python train.py --encoder_moe="top_k" --encoder_patch_size=[4, 4] --encoder_kernel_size=7 --vocab_size=45 --fusion_encoder_layers=6 --fusion_encoder_norm_position="pre" --fusion_encoder_layer_scale_init=0.01 --fusion_encoder_moe="soft" --eps=1e-08 --max_precond_dim=512 --epochs=12.1 --weight_decay=0.1
Rows from block 5 of the image encoder of a small image-text matching model, named by matrix and row number. Rows with one number within an expert belong to one neuron, the router's apart. Each number is 500 + 25 x the weight over its row's rms, rounded and kept within 0 to 999. All counts start at 0. Numbers have three digits each.
After each expert's rows are labels from the 100 images, of 14976, where the router gives the expert most weight on average: "top examples" is what is common among them. Only what is clearly more common there than usual is listed. The data: cartoon faces.
# router: router (encoder.blocks.5.mlp.router.weight, 8x128, trained with AdamW), inputs 0-127
# up: expert up (encoder.blocks.5.mlp.up, 8x128x128), inputs 0-127
# down: expert down (encoder.blocks.5.mlp.down, 8x128x128, transposed), outputs 0-127

# expert 6
router.6:490507539484507525519501488516497509521527514509510528473539525495496468464470486490503492506484487494485502503516524457498516496504458490520525506498512503495481523483528508502473493516541520488542548513531490517526540510504555518562554501477495477492463519488506485410490497518488537496492507444463523483476472513512492469489457458508526466519512523498522510542528529463501521487558
up.0:455483499515536495498530453499485501503535533517499500506514503500544437496505510540540508510502477542550521463504535488568509492514543538492510491451461509535514484471495486499502471514473497498500486507497515497496498510498515518501500486502528478493486469495530500505482516486483496572492491529535458505573516463526484495503503501503483451479519497484455498459484463521479471520534
down.0:511530474497462516503459534571490502514484499520498501502492545502484458443500470498522487517507505412495513494514472496486505498509447496512528463503505468500490473442516513503508509486535490515511507484500499503562498497493505496493497497484497494521524553514534527518518475536492538489504476480507580489520498542490506472490497503490503513534525463509516497535518479520475503507438
up.1:515539499516512527521506498481513472510515484490513518501499494478498523496514523493487492522510547491494532501535470488506508486480504480456493506428553503476487523541514537549481491486510520499495521515507499549529536528487507498489521509498523496520489479554465499492532483472528509503478465471458486488495495518474499514451436486510550492501519502535547481583480460459504506469493
down.1:504507507498501474491498516483525500494491499492511511506499487509475518504485518478500504545554506462577521480469520460524464476500460499475479501493479495523497496489487513522506501465491485476464501494533497490535428491527477507509502501509503460497502407480514492449477523489505541525484523555501507520467493551496492501528464473503492492440521502556493490499472507446503495513504
up.2:472477528516491491476459491493469524504478499489534508471520490509517508505487499499489500504559480480491528553524496494470470527491440449511504532473509526457498490524484475481443541470517520493528543499503533511515517509507502473503498551520497534494473494517484528494500509538539534536511519465448547505435508482471463498487469508490535506485516513525500483525504509536509546523500
down.2:495497559485546467476496513496515510470484484520499459506499440522511529546489530490500549519528479509540510493483497541513482505526502491458457491484519505501474531520474502539501507460497529475496542487536527496484515499517481501494549500489512473507551453482518493493483517474534486505492483553482511498519454519513496529514524511497528574470508478495469497477496492490552496503544
up.3:474491545504520526499518492507477479540486479472479517445498498537486501495499464451501482506527496500511500516470473518504492502520460499513497500484506531499483484518547491527468514538479530494497503475532500503508487495468500495542487474457477522525534456537523532498454461553511496479537520502462487569520530504514442505493447502452492455514535504493503466493516486495461503515514
down.3:490484548492557504504505524478505531515511515514534489493463545534504546470503488533457512512578517466505519499530529471468537487521541483482495472516478495482467500462458512519500498508496545480484521498478525453549498487497519464492489506508511501503565480492501494515507501492474506478496515497515490515503480558510504554458490515495487514465491430481475517500513498493502491478476
up.4:535483475452508473503477501513493479513496499489514486441500499474498516471497527497507514556445462488487410536509519540503495466506506508506543483527511514502519499462525514500451494476526460498484525497514526520509499453507528532500530509517554471499467509475514526501526497478481486508481496534553502502521536505508506520462509449516494481519472488466504500534518496513479524486453
down.4:500514450491447517479480512508479500503548446474515492498473499503531491484506499497494501498497499461470492489494530486500484518533515495498471501473556525507480475485450505476510471467507479501472520501473480482522552501495487492491483495534468505543512477502477494503505516540486496526491488509484402486502557456505499471494447503478552516489524514507510466489509506514435491499547
up.5:501524482502490511524475519513455549447517538523486430512536511472504469453485502546517481506510479502516469487504514500506510517476522458512510504564488478491502496507511535515493490505502488517518513476543518508513494490510497470516491491522490497483516511516495458476561500488440547497556544481494501486522479501474557513481493461490507516521513499459499515556487521483505543535502
down.5:500477521513457526535474527487451471509497539473477509482496497495485451502510446493502466498519477365488458513460514486518492487503503514519518474500506487513508507502493497497450509485492477484500504487515504490515509540443492500524484495518491493501513528499518526438482481513455503490501492501503499515512478509542515469518497486478512513501520496462535508500490503527471510502567
up.6:512506502509468508499536466480562509567527528458481502500448458483487560528519520460474474501527498498527515534501500520518470467482539492539490487482521503543499493513498493531485467533530496493503503505479479498475492522498474489479495454501510530526490493523497460470528475506531552542457515496506477465515518485510502496502513551457544503541502501537511495476496460511497508504502
down.6:508521534473467491518505506497567488496515486502449511496482504541506528490458497487460546511511524502513503500493481434474457515478479525469530476486496511507511491466544489514500500474495472499490469500517497494495453483500498502515471532493492513515533452513524510499448573506502553493497506506496505491481501537455485513549446482469504498463512500502540503470504512484509534503443
up.7:493518537531500548528513481510526486507476466501496510515502517551527489505480484500522485477514513525506504496515526485488503503513505451495521492493539517496506516483519491510547512522493525499560540528501472483509485508497483527560533523482521527466548493428497478494501494512524521478482501432544518506475478492549497492462497497532495479527518477534525505536503503440542453480518
down.7:490504553488445508506532493477494470478504511514545487513514463501456473534492503525533525478512465453516463488499500499508477480515460507530532493469485472535500494504495464500488493450519506450498489527504490509547491493484475516549523498493501482508513509525555505494489487482462492506506440502519545507538515526545451502528545504507495476524549486507511495505456515476496490553496
top examples: blue face; spiky hair; teal face

# expert 5
router.5:507496507490482472495481529535459497472521500506542452535508527472502496492500469495496525493523486483491455495522509515450468522500517488463469470499499471486480570476475507506522494516479550519485513512507483511512493502496473505514420490547489488479466511524477505564487491485479444463508490473494501536491497490509533515502545536521512493546489511507525474522487511513493504469434
up.0:514514488509527506513504464483519512515511507526505526527538481533509498440508530486540527452510515506495499495466487501493478492526483512487501459502518514492523491498489454475498530495473523517515490501525512523418489504487510503513513511478454517491559482455490510486525483508505481505520491593488571500475494501545493541486514510503498508529486504495421491505453493481500494489482
down.0:518495525487466502481557517481473501503510513514483508519514490477514539522506512529470501466499478517488497497508542531494456519502494504517504499543498525496500478470466466520504555529495558489502495499565485468508513475487505503501488500499502499522497498511479411517490480519508510457490452500467507497520480548522483551500478502545428485486500447517491472503476486497453533500514
up.1:505499494445516470543495490531480473529500524487506489504552516510509499480502494534503499499540483506456520497518549537527521489505497469526496542547552517505509526514528534554503482539524494477512514463528531475515514523453487486497541505479519511479505522481505508484474484506495540500473490463477503474475522482527545441459487487463522505460504488519445465530513485528497514495500
down.1:483479497524553528499499476495501496532525489511518502505469502517526560496511525529511504523510456495516472492511504496530473479453520470488529512477494519495499470503508476496523530553521470533500537500471503536493481501458454464484492512496525509501490522474557453470496568511504484488514487506499508493521502514581523547498528500479455511497538518489525491512514504468497446469480
up.2:519429511499483497506563481516502492502483462495517468524500494506539505446485511489467498486499461508512507490525499544489502466500488492485550495472534513500471485493464522420495512480491524513506502484477501504451496467488518497556509505480520491465496499489518494466458492524533524481521520493504514453462510455478536521457504528538502500513453516530506495463495524502554512503516
down.2:503505501515491482527502497512514501500516487546499510498504477543515466505501532505556502517519502507503445495485479504483520509497493465444438504467504521478421465453501497546504516508496437476508529441486501523524566464547507553495512499498506478500524480502516490504460468431504520501531485479496489489514517502529496493470495501498493495522535503501530488530476481495498497523505
up.3:499459458505540468493544522503463518497463506501524489488522498497562493499435505506514487478472463518496496484559521468459492436513497517505473495520453518539509510515509512500536484490505499498471543497543532501493502490447528494433503532524510483528489501450482527513498505514469489490500501524500524498491496459537524506511480490497462505486535499451503484490478520526482502504538
down.3:495444481516499489487500542460525504496520479468515479507512515518509493475483501510474531527487497475511489494510497509525447476485482509507580488544512485500525497548495395473500491542534492519499499510467512505484510508472531527497495511541520524490513510551563521472495543504485464484509483483482497518515471512499485498516542487508550491508525480513513483489467492495459478486515
up.4:519557487518485496484512509484493500486504508439475512488475455495508515532521539507500508551534540514509491520485499516510459483496468517450472512497498525458532508514524538489523507446535520489494529489481449502522513481474504522473500502526497510493501485494450454490521465494497527503494503491543532512487456532523512459509488537479543448551520525532512532493487507471499514478463
down.4:538501528498492493479509518493512504490467497506507498535487530492545520493513482522514456503495476549496456521511516500496500478509506503498525495526518544551565470522509520530460528473522512507511509437514483490486511486458469504486506522503556496458481481524519438500500504541495522483503495501493498417532474492482486537502494510529495493497488490552491572474492498475509508526483
up.5:486496521508484485484516510511457517480512511530486468524520479511520448501520452493455459502509507548529498492503483476472498523506539506480489483509528457463479526499480467486535503543491496527486471441481490492463504506497542507461484506509495489513491462505491498510464503504557456504513515569450519520511530499476488517519562483509491531484466511472488481472460485517466499539500
down.5:480490514493456524523531564506494519507510470457512467468503502489508537496486522505498502489512503430577496461504555510513494505537457494499526474502510474500504508491520488500498513497526485507512488552488497486522485502545501501505496507494513476473503501494497503457516516452495509501460443457517458513509485506507501515554444500441528508504497491529525457467498476510480457500510
up.6:476478496476561550500499470476492495518487497551481544482533529490489474482480494497501450507492511487448525508574453498527516490474470474503451504478497462531517484474470490509478531479485541474479548506492496480509517527509488505503531450505496496519450499518547516473505507521499515503471501507508470502497539485503480489502481491495516468491480503514493497537482501500464564538533
down.6:459514492520536455518472422525509501496492503491511493497518498541501493511542514473508511506490502582501525481495475487506476489476516512473504520495442525481534531536516512486506488506500494501474520471455518509494481492489494514435516530493499529482495503489466504547524509518516501550547490485473534504487474531510501493464578487511504514543515485488497553512528519501527498490489
up.7:497453511519513506477521492496507488485515510461494501490578512500510495517545493509487498509490510526502469575514539501499488475499505490498494502548495503462519480467453499535463502450506456516398518506511491500500515485490517485506493518478497474452498494501503507434489525474499494572498514490503520526496498498502552493499501489499495470481497502523494461466497467475497481515533
down.7:517496530509491534500490488499502474521531465472530518516503424544520507511537517551552509505509473512497464507420513487486522503487483467516507512481519474493479543499485510478459507500501494508486492488494505495529486507502502477501512496536489459474468589533543509529521497502500473524499541501506520487514519469491501483520495499475517524493521453473523501548515499546473488507455
top examples: beard

# expert 0
router.0:510519494488489532482501486491462513503456466493513492499480504487531520501496535513530468498486524489535505480492517517531498504548535509471494505475465530523485569527506494473489515443531491493513455509493524525512485508469560504475474431502507510536523495496496527482495476498499540528520546429524533484485493476486517490519539480543492522471498501476497523539503523480464482538517
up.0:462545539490513502506502504523517474506476493495448491505496519496490490500514498481543511512507486522500478499479506502551535518505555504472539463517482502432484512485503498483492481482554503500443493530497505511532500517503581542550494504501507471505549506501504465491485495512470484550527499463515477478476498498499489543504500469494482485468510511465476504509506526444490437495519
down.0:537525513504434509493508616485505480499536499447500499475506506493510504474495491508485521505504538429509501480493528500523510505495510510538495495490495522490491481506474513495552500484531496484509436534457523503489460509513486509489494521503540509536472475531492489493476462502505498532494473497503512524493496488503557464499527497501480492527531501499502459482495505512535554532479
up.1:476460426512579493505470505475526500499521478462493472512521538535516501548512503512475499503503507492493505476485499472549532484501501538469485456536537502477508474505452500513508494504459489493479506517525552519508521498513476492479498477467429500495562523502451512510496502558465471503492479498512519516477509554488509526510509506496493489472497501518502503519487524515492503472478
down.1:487504497528499503490476431499477500539498487486540492500484471511474515503533506485502508479504513582448497504507491506522486528513478507500488497533459486528503535514529490500487508508520470499514517478520545532509532484535515519435486473471490481481537518501491479499484546519490446510564501559533518497507532509509485524487493489530536545497495527483498484512502508487465500494432
up.2:499556509489515481447522501486507495480510518460512511513507496476513534486499477504490504456521523434504490575525516501514489540500478511522496523499475483512513525532502504488523494499512518501480487517529512488452467482516477514466511423524519494506503498506531500474501568534491485547504501513484587526482521531523466495481506486491527506489493499502510476493466550542494515517498
down.2:502529519496526492486443409503475523497447499522474508485512494497547466523510494492494497493445492542488479497510485512514513492461533465497502507500546501495509489502512523511507520510488483494480498479523521447505502490504500493503529442478490498504496573477460500513555531456517496509538543512500461484482494501508499498495500541452499502506525465512520558533524524502494485479512
up.3:481492503530553431501501491487544502540508481508537512529497511474468504526528500514492496440508482501502529465501487483500499484509490514495504516473466515538549483519473499497495501504505490520456545503511486492426501513507525521502575535474500456518465510498492507490528528565548500478480476489498549463521488492460485494484486473501518504506523487478490506496495492501526537502544
down.3:514529501474470481495492523444512445493504431430484455495494492507505516492528471492519495534486493490466480534497521527483514526501500491472555472541483516525516477517516484454529485495511505455528522478523523489549498445496502497554480515468518488517550502533499498448464507539522499538486463510499498519494489484486506503516510467489491492500473529511472514493499510520500489494455
up.4:499498535460523513507497467461499520480455540456523549435513486484511490541480503503480424491509473519510505485491463516496483495471502495498515513476521528527517491497478527480549534533500503462528481480492524535446511518506519499499474517499495456517500485489492503505483550503560500489555546470494478462550504498502512457510502513491485499471500512501475497538500476464480500506508
down.4:515520501497465475502501558505530478483535504482438506489513535507506478511508521486520546520473538385495521490494548492505489488442499509474519490506498534499479473512485498494505550546516502491504477526486495503494509508484481515494485522500521502530479487510457490485493486531511567502489492456501494511472499501489549491509532492547454479505528474496490466499490502475519504537505
up.5:475503531518508483451498492457541506493462498553516472505497510490520485495484509527518478540491519495515520499532472507505480530483484514484596509517472502487516505518508489502529534500536509523495516572466510550500501484480492509523457525486496491521494462504500507536490534499496472499423495510537494497450489543504461503528501493527517539498501466502496539505527482475507519527519
down.5:508505482493460468511470594488501492500502472446474497486518511458481496501504518500480521507490517424504501495498522518506509537435529541522532492498490504471492491509519505473502521486512526488500495491488507530517479514506477475477492555496539518500467492554504495497474455530524498472507504460504492553489523498500577542468527511487468499508496496501482475468515501512501535506513
up.6:524544480536562457441484509473460475485508488472431469531508556510462491540499488508468505491491506504445496501496505540500505479507465516504494483489515507462495488474478464511499497502475483483502503498492510478524553492500542446514522554479514523495497509494483473471494475496450533471501479497504486449467509497485517510491458527499560496518473507503506502529503502497492502475481
down.6:505467484483504522460508446501506476497477502505509494488458483534500514496512496466497495497533516501526482475469478502497482516503433500535498456520487481488504502491479471496536488486537495525501494526548501539508500500501505498499474506513506440486508495509538457503484517566468470503545559590512514505504492472528476549462527509501507477484500525484519525515463493491472486526460
up.7:537511508500454529508481487490473486523526502455503540460497501500476501497524473521449486501495540502499468489505529534487504446460484518499543496460530489502480490517519507521488532498517511474542538513498488494490508453506517421513506501475521502489565500445437500513510495511486489515466526473520490492517483517486543512513469515515563507532504538520498511500481485479515469468496
down.7:495466543470500534516513491503502500481504492505459509464486506501522504502484510502518521453510539514502488445489542446507511456512422469462507500470516543498451516550455480531502495511522507509504454555495496538473499522490508524497476524531516459493476489497504500490452518497484520501482524501473491502504512516485494484511502530500502463485512483548507565501483497459490468544504
top examples: white hair; a mohawk

# expert 7
router.7:500527492520485507500494493481495510525477513473447550520450512508479505558554490510499521470526508492513511499494512525535516511488547509462488514527466490492507454470526493517525506446514508490490463543437492499511509524522464483525475501506507536482537474494472481484522494478563467499498493537531491523540537513489517514489486500511499455524515500467488506429507472484520479518499
up.0:510471503483484513500538510542468543499467494538495487488507483588513494498473523501553507482493502517524529483532466495461485490498495518516551490550479501521519495567479503494501504509501516491460531470510495547489504503482528521502486511505446481487528526496496506494504517515489489533518482542472469497465470526507508503537549436504497524463516471498492496501505487549497512456518
down.0:509488484527507450514532591469497550494452510505484503482506495552522474500553537521487487473500535452499498494538482483530554515483515511509482425504514509490500520515510499492464484463512526524525501499502489498501514467512485504493547516491498499516491509525506513525535552474509474505478494502518511482520503499441498515481488506470500437482489474501509455505490495455507493488501
up.1:528501484495563500495503487507530480517497484437501487501472452477493483527483535506510462476501568489509505487549551499477517510555503500513511525520473471503510499534481519466507474498502476507489508521500512490495469464514505487518550522546498500504472526456426561507498510495511504493497497487504519485521466529510506503512439454491509482517471522488494544510511520539478483473507
down.1:503460511493474532496516441457493502512484484539493510548501508502490473515521535489483536508529453504477488516489476552503524469510490530456480521504498481501514524503522502466512458505475505515464517485514551516493450522466495500499516497518500479476468528529499514501503493478510451501500532498499498523501525491522532427528541492575509509521512508452519485462497521482527489446500
up.2:494500578434499500518523496495506545489508493517518495502487504490501455492497490528487449512525456504525499481485500538500517543509488520481507496514476552545442481509517504499461513475547512481471478473496505496485538501503546504533456508497501501526536462523516502502471544511506475492499561523497497501522480497495523475505508556471500517497543494505464513503531535489466508480537
down.2:520496473485548488497502540479524477493529521457555494480539503484481512502491497503512449482492506409516523515484487486463486564495502521491500541522507486518491505482528501543488500496505528510490520469459472458492505473493524500507536480479461483498489499521455499543556503512506524506508502521514514507512478489485476539444490490496503502491483525501472497550488500554464534506529
up.3:535524500499502501508536499488507508548550534479501461525499476455504488496493458488459446509507509484500440520547556500511497503511499502507442440475478529464477572498508515539512511493504512460501503550500486575519523495507463531491483474495475505496478505507495472501498516490507500516478486503507507500471507497470497473474468502480471513508509512542496511491507488446500535489505
down.3:475523555506454509485515477512473462533476496514499466499463474500515508507490510483490525505491578482501492484511547509494500493496509486474504514496498463511517483507493449512503535508510484469498498512512522486474503503496471465517466480502518563491499486444510503488387454476491484526482473510506487497531503507543523499499486536501513515525518511527470506508511454541540476496497
up.4:480484490522513475525482501551504501440499520521550481499528466552508556481501521473484496448502525510547512517488452468480521479501496475506493511490488500498526501488504519500503499525508524479508543501527549490454493488522500523524478488469498499498446501517532505494509495502465427539523498591494499507475474515462510494504499506450495544508517481476495486499475488497491508525499
down.4:504471469516479486450480463499515490509493485581540525511495514472518460466493489487500499499460493497547502462496468542525484521463466476488491486555483518502523554487518490500498502502529507456498514488522514478457500550478511479470470516517472516500510512468503562481509486491491472460459463510453516491493490553512495490494496507514511491489510525509515521499490451532475486537516
up.5:504552496431481492498519508508478489506498536526492546495449549506476486491500475512502499461538505533506527536487537487501523495433465494509510506514461498472481487525540490548559463532475511497537537457477493492522486478529485490498544484525500507499535514515496449492493495494507526475521476500497500508487500500493439512482494511532493506475507532436487500494496500462483503490526
down.5:497530485512537488494529614502484505473513537492517515482543510527496504529498466531494502511523502391506525493500495481475497512469510511514512477520500483481466496504503498532500502446488526512507501467498486488546520479506490504502523476505507497535488482496497502545510519516517526531496482503542501445508476503457482506456496497474468490508495477501497489556500525538498522498506
up.6:506498483456487498525493479543503496519519485507512435502556507513493481474507503496462528554467491557496474456510478466502551468528460503568497478473502499487545502477480470514494497547489481454499500495488507522476511500493492446479552493498507498501454499488491537516496495479496473441490494471508466475482526512504509476462510476508464511478504498523500505514499466524515481463510
down.6:496479531540497467519544552498530505494480515549521480494504496495540463479502554508490500494505505469505507416557534481484482482499540448474497459483557500474508490552499500449453472508494490516514505505542500531505521488549466493526489520515530496471491517512501477492539491489479518500489480478490504514502547494472506505485487506484488482491472509514476506512479475477505493448499
up.7:478500510427501506481504452480471505496509524488524499478502502497520499509522531487472484501525454493475472520486506508510495523561504495508540537497507489516456531499519532469471513509518518502502415502514511557449497517505546515468499471452492497533473471516512500480478499507465474477531506474500450464549546494465483511529507480504490504467515491506491507517481504526490474512541
down.7:502482531505518469526513491465459464484543501498500471528499494446501532457535501471479494516518484476554479529517522502526480500490512466483483505509537501499464496516507490496458480505526492576504468495489448449455564490527505504472478501512477504535539503491478526495482499476484496509486532537505507538502529517505510500500494511500542515484545502495468574507529479495494501507502
top examples: purple face; blue hair

# expert 2
router.2:467467525510476505472459518511520466492487481488448446479497504500476550489537486485473479532513501475512502488499489461511516524482460514536522504484516491487483500528507509541466531540534501521523538484490489500496459529503432463482543521502551509460503499503479485534530498492478479525468505526533491519494496508536499521468482543476532507519498505526528471510487481518551537496538
up.0:465531515506501465481516500494479539480480475484505533491485526557564454506484500488495505491476505522502471504466543503507495493497473489457489532485544493506496506524497504555494547497497524456533525480486530497506485498488491502527558458528499529476518525497491519520519488511499499573483506471558533465501485517527454467440471494510499508504501477503509494519549490498534504519494
down.0:472492487498500510540516543491526539503414526482513444487500502499514546534499500491490515486500505423456538491462501506493470524471509499503507494503501509547522489498491452493566484492513527489500469515500494506524471480441562492520508554521516451509513512524513463494559459495512500502527507481489489494486485521495499494509488527482493488507511496523503531522469514516520491503497
up.1:495472524505499501467514487506494456497481506520487493466495525505506451479528511487539505523505492542491504512496519437444482532502466538499499520504500456499488483469512460502467500537488472523531487527475504447511487521499455523552534499438525546438519500472484474475467462511464510506505480518515499505496506509533470496489509503523508470479500511494495455501456516508545472535507
down.1:476505499512522510492510530533531534512436499442503468494494507505499558524529494490495522470441529415505481518489480493448496493493506531524498520498507506531473466514514500517543525489509480495505473514548517491512445483488500507515517509543496493522509523499535480455554487454495503505523475490504496499497487536491522494489494557494460502509526511516468523471472490475500480527520
up.2:493484490494531464482514535473525445553504500498487496528517481551541476446494513524475532473536455538499491528518478564496502511483499514517510499490491507501498499503481483460441474516513484523504508511512503491569496492506543483445530520461511473460500517510484493484514496504465500486530517499486556497516514520517486505502527484518446485483497501568476520490482503463506501501487
down.2:497495464489490520469471502507563510510449485499509477492467483495497533535464515494489492501486500363506505520469502530479484502512503540520509501507460499526487487513499480498535535485523476516528507447556522501547493466487518498511484510508443509525499537496495486513517452491495496476531489492484470499503501516497500517503515536481477479518509507509499500500521530503507446501494
up.3:516510502492499490568500475508470502503504494505480510460503495473572520498480555484551494526554552496549520554499511478501445500513535459485547500527502495468506506509501537498500485469517532505499531511483484526520470504508478509471500466507498493519486513524489502512502510496499484572477497419481496481530480518522491499514485499495529494498490505497520445494502543492500532486495
down.3:529502499509482505525484487449474505512501515507482503530541500491483486488524515481512514480525483509506491536534506482514550530495481454495511532453514541487488540506551494483461494499517497506487465561496486481499445503511484484450522506479509472472442466545469565517473509501520498508489534496523500452500502523483484474499478494522531530529464464474508488491490494561496529495528
up.4:524513511538524511526537505494528510494488498558506506517474430455505524520498528510489499496520489499502516475511517456475489513501494509549503502521443523498491498494496480498490565479430498500479448483497488495530499505478551530499503450494497477489455479475523468505489467481496486509500494444502500530528525480485544501505492524520515487565487497490476563485525480487521506499512
down.4:506546506562494499497456503495548465517519501551467503506514486513504479539511510491508534511496476538521456543485524489507545501503474509434532513461502505471519463472486497488485548515562485521502495500486498496478505534500498485522470499484472514468502498538514505467454515504528512547456501469506498493529502490504486503477489526482499528511490528505500450499528520519539521437494
up.5:476475474494504511535518508502498495523496548513532450526562486544506495463525481497458497467546492512465521455509497546491502482462491511501531432514495516500435490501470492514537507497498467492516498490493510470485500528489550521489468517487524491503518462543513508508507498459446514494456469454478483509502484503505545511519477549511469521499488505520495491466502541513515499504502
down.5:505509505489490498464530521496473523500500527462505489505503539489503528502518498502559500512484517449499487501559536519505547491464450470498494489521485496479496500500567510543500520517517477572496513473499506481510502500516527511513492475544514501512497547473521502449514509460516507501501509498520498441471536504513500525468511468502473516499537530484562447497460506463487475516499
up.6:487494529457498480501558511512502499473509502473470478525451516496494554500516448516507496503528540534494435547497488509473512511486500511508501495484502500482473475506501498506559493519488480474513496454456479507471494516519438496506513526494520501498507497517507443458530527480497495505456477565455491501455504512506495541486523508487498514513529497458522496471454467468505505519509
down.6:503505482509465533485503565548556500504464503462505516543494488494559499491477489507486497527493525417529514451488475507508482485515485511541511508527496465514502466492503525518497492510519524498495518503523512494499508499519499522538547480490531511517526534446510497468463546494493500553482473482497492495496483497528516501520486535473463499495557534501483519486498501489477503528443
up.7:446465499500495498522519491455523522468445494495509492481522573523498483525511512547522541508505502536492457505507513474493494508491527497495488488501474509507514497565500491523468491500562495508502444463521473431466523507496506483503535547475497490501500497520512519505505489530442560517481507499526511497447505526486497503510511469496514520514525469506538502509499524497487515500547
down.7:467468496495485509466534513503495547521439496504487465509498502467482528533527468497534504489484518493472501501530533490475479495479510494499509496512488506545484464514529482547560495494512480515492503539547519498495509493481503472545470506500565484481504576526550469479568513488493498492492541498500498531490475535501466537503512505481471507462528525483489506498495532493477500536500
top examples: a mohawk

# expert 1
router.1:495480507473536526499528528487522512522476528485511484508496493502466509497440474488551498526532524481477502522531475474491509512507500498538511527530548474492472494492513518524462502515476478508496476481523527531484439459510511494483541495492520464548533511515550504564458519514536500488478492443497501514515493453500483508521551510454497542498492493508504536470482496471460487501491
up.0:505530488472513478502495531468505495495493520497483499500525466499505487496487503593493496510507505506502477520498499492518453523425487477504475453491531510460502466490507481508501496509502512485439485534475533465516506528497513496539517495474486499457491503510505443502470509457500532481504507517528517416488466502550533506498499456555483518539493527483496507491460512510509505481497
down.0:485485537496475476467504553491502451478499504489508535508499475495482481534516512510495506508461495481531497487488529462500505500510566528506484488501504467491474493509525481512500543485465488517503507455518500503492496512495554491518506495489428524512499479511514541479514497526499460554455473525498490479503462570545459499485527545497494472497499515534508500464459455490471509503543
up.1:505502497485552487498478493465515488480521502524517500487498476456504488520482523512501515474481500506523488458509500517575500487527517490497493454531493467516531526486481505500529453479477529497444487551509452550503531503493494499468498505507531485509517465533535506501504497516509439520481484513545513488509497501499494477514509456432507485501555481497525504501492528531436537532474
down.1:506462505483476484481462533498495549564558489478503504477482510505492504463435524513489467518490482533480481503522487438510478544515542471531547452522501490470505519499501499478501457497504499533479514519506544525425520491488475546497471477499502505538479491492499513488507506538512476531541455504502522499516500505506540501492510528498494522535502497486492516535515478489480526505498
up.2:506554507476576499481489492491512524497434495489450489522540466513494497486467505503512496513461496506492513507515499498543520483490504499516500448513515503520513514515525505502490452516491540482499459501548438514504501501474526530480456451511494505486519516519505472562463532452508499483522501488513488485521499530475488473515538469459482520463517498507512557510485469492507499480487
down.2:500500505500481497456423492477489494534522507512510474426477492468446458505488519497508540537440510488503478498467514454543450509466506491541521481481496497483516516492482449452506490501501515498480504519494501508458505514488513492424494496524505503517468481551530496497505525513480451486541503529519510507489455498500504497515512503490506496453510480511489486498483502473484478504471
up.3:543499500488484500558474475492505523517505503503500498548515495558558487502489557518555510523487479514535510489534470505500548507515469492499532471476502500532550503531487514429470482535476494492531496495500482502513491494474474500491506518496511469467502518465492503500485503492529522480487509451519533476468490508500501484543513477581476504492523492466503494483522491500557524487486
down.3:506553506504496551521494501501498476501518483499499523499481464478489528491524480481479512498521490482523498497479512452470515483495509492504524507452499492489523476512506499524458511475481506493513521493504503507506514514471485518474520517538500484514533513529640479501471495500491458532537480513473459477512486493577464513500498494515507450492487520495457483492484520527498465519522
up.4:490493496507487459483509507499479522492519486496470530485492490515483510529509466465503496453472500535560548518535525478510504493506513473530539471519488532530523505471509496507505449560501506492490496475494460499500477506535496499428491479497464504474496498463485487510508486471511535495469487502516423499557508476521460462494473462509480467438490502506497467477481494525507503527523
down.4:534492484497458510509501619504569479491513525490477476477538531432494520531530508501489490480487512482484467525512499461517453503476526495493497497497495526467519480491467476468492486496521509549535509494476481472512523502508525506472486495505512518484496538501501521494475480494496532486488512464495519514496491508486464509482518497499505507512474504488500493495540423491539450509510
up.5:486558478449506481552488498491506537501518499496474497525499496483531516499530505470541530481452484491509485487475471536495499486469486519475490489499494508442504508531479497496543505534523497472496474547469503476507537520500527485560485491483491513433479513541459510464525494415535502514522477531487490488472480535484519488492490508507523475509487523462492501497538469500503504505482
down.5:504498538508492501492493549509497474495510506451501514532474495480454484493548503514518487518515523432474481499523517514485518490501542491487522510501492483487508459498528483528524498454514491473444498510469435500500505496477493439517507537502519502501504480520556557527495485524413533494508499519479499494524508520507506454494525512516466481525531502523540464501486495508491540490500
up.6:460492496501468543529499489527499536498489466485499508532505549484478481498502484493539506506540570489510526532511502512482464504486510495485465493510489496464491413489509544475484501447507503495496529487475491483499452506501470531484555528509493516517542478486495498510501530510500491468513506535505520530532479527483470500517524552465507500475524500456496546499500504487511530550458
down.6:461531484508500548512459505476500513475492550458463528573496478542507523533544520528533494485486501500537546493443477520498524516513473492484563504479476479486517508484458551497503510505508504485468501495493502501538504549477512525515494498492509514505530489493450521517514504500529541495480504499507508491505542461449473514498497501465488475508491501512529504502505496502458556489523
up.7:500462549505492526465501513496512463497492489483495499501447489481527481493497482463508487554500473521525500496472480472547558512534515496497545497522497488509496504499497542489516517508446520480469487535476493472508487477500476515519484594460486505494503505545500486517512519513502458508396473490551481496517517482500518487477533509512499495508517494500493504488496459506501524497517
down.7:506503496471532517468546548496519488486542452522512528523501508496492500540549482461497482449533487535500538489520476490480508559490505496501498516476490479494498478508539489529501499472501456527503512478503479503484530529488503495430480545500544474515476478539499506458516489535518531499509502500457498524487485524525491496491507509513484517504423509509492479502481514531478507570490
top examples: grey face; grey hair; bald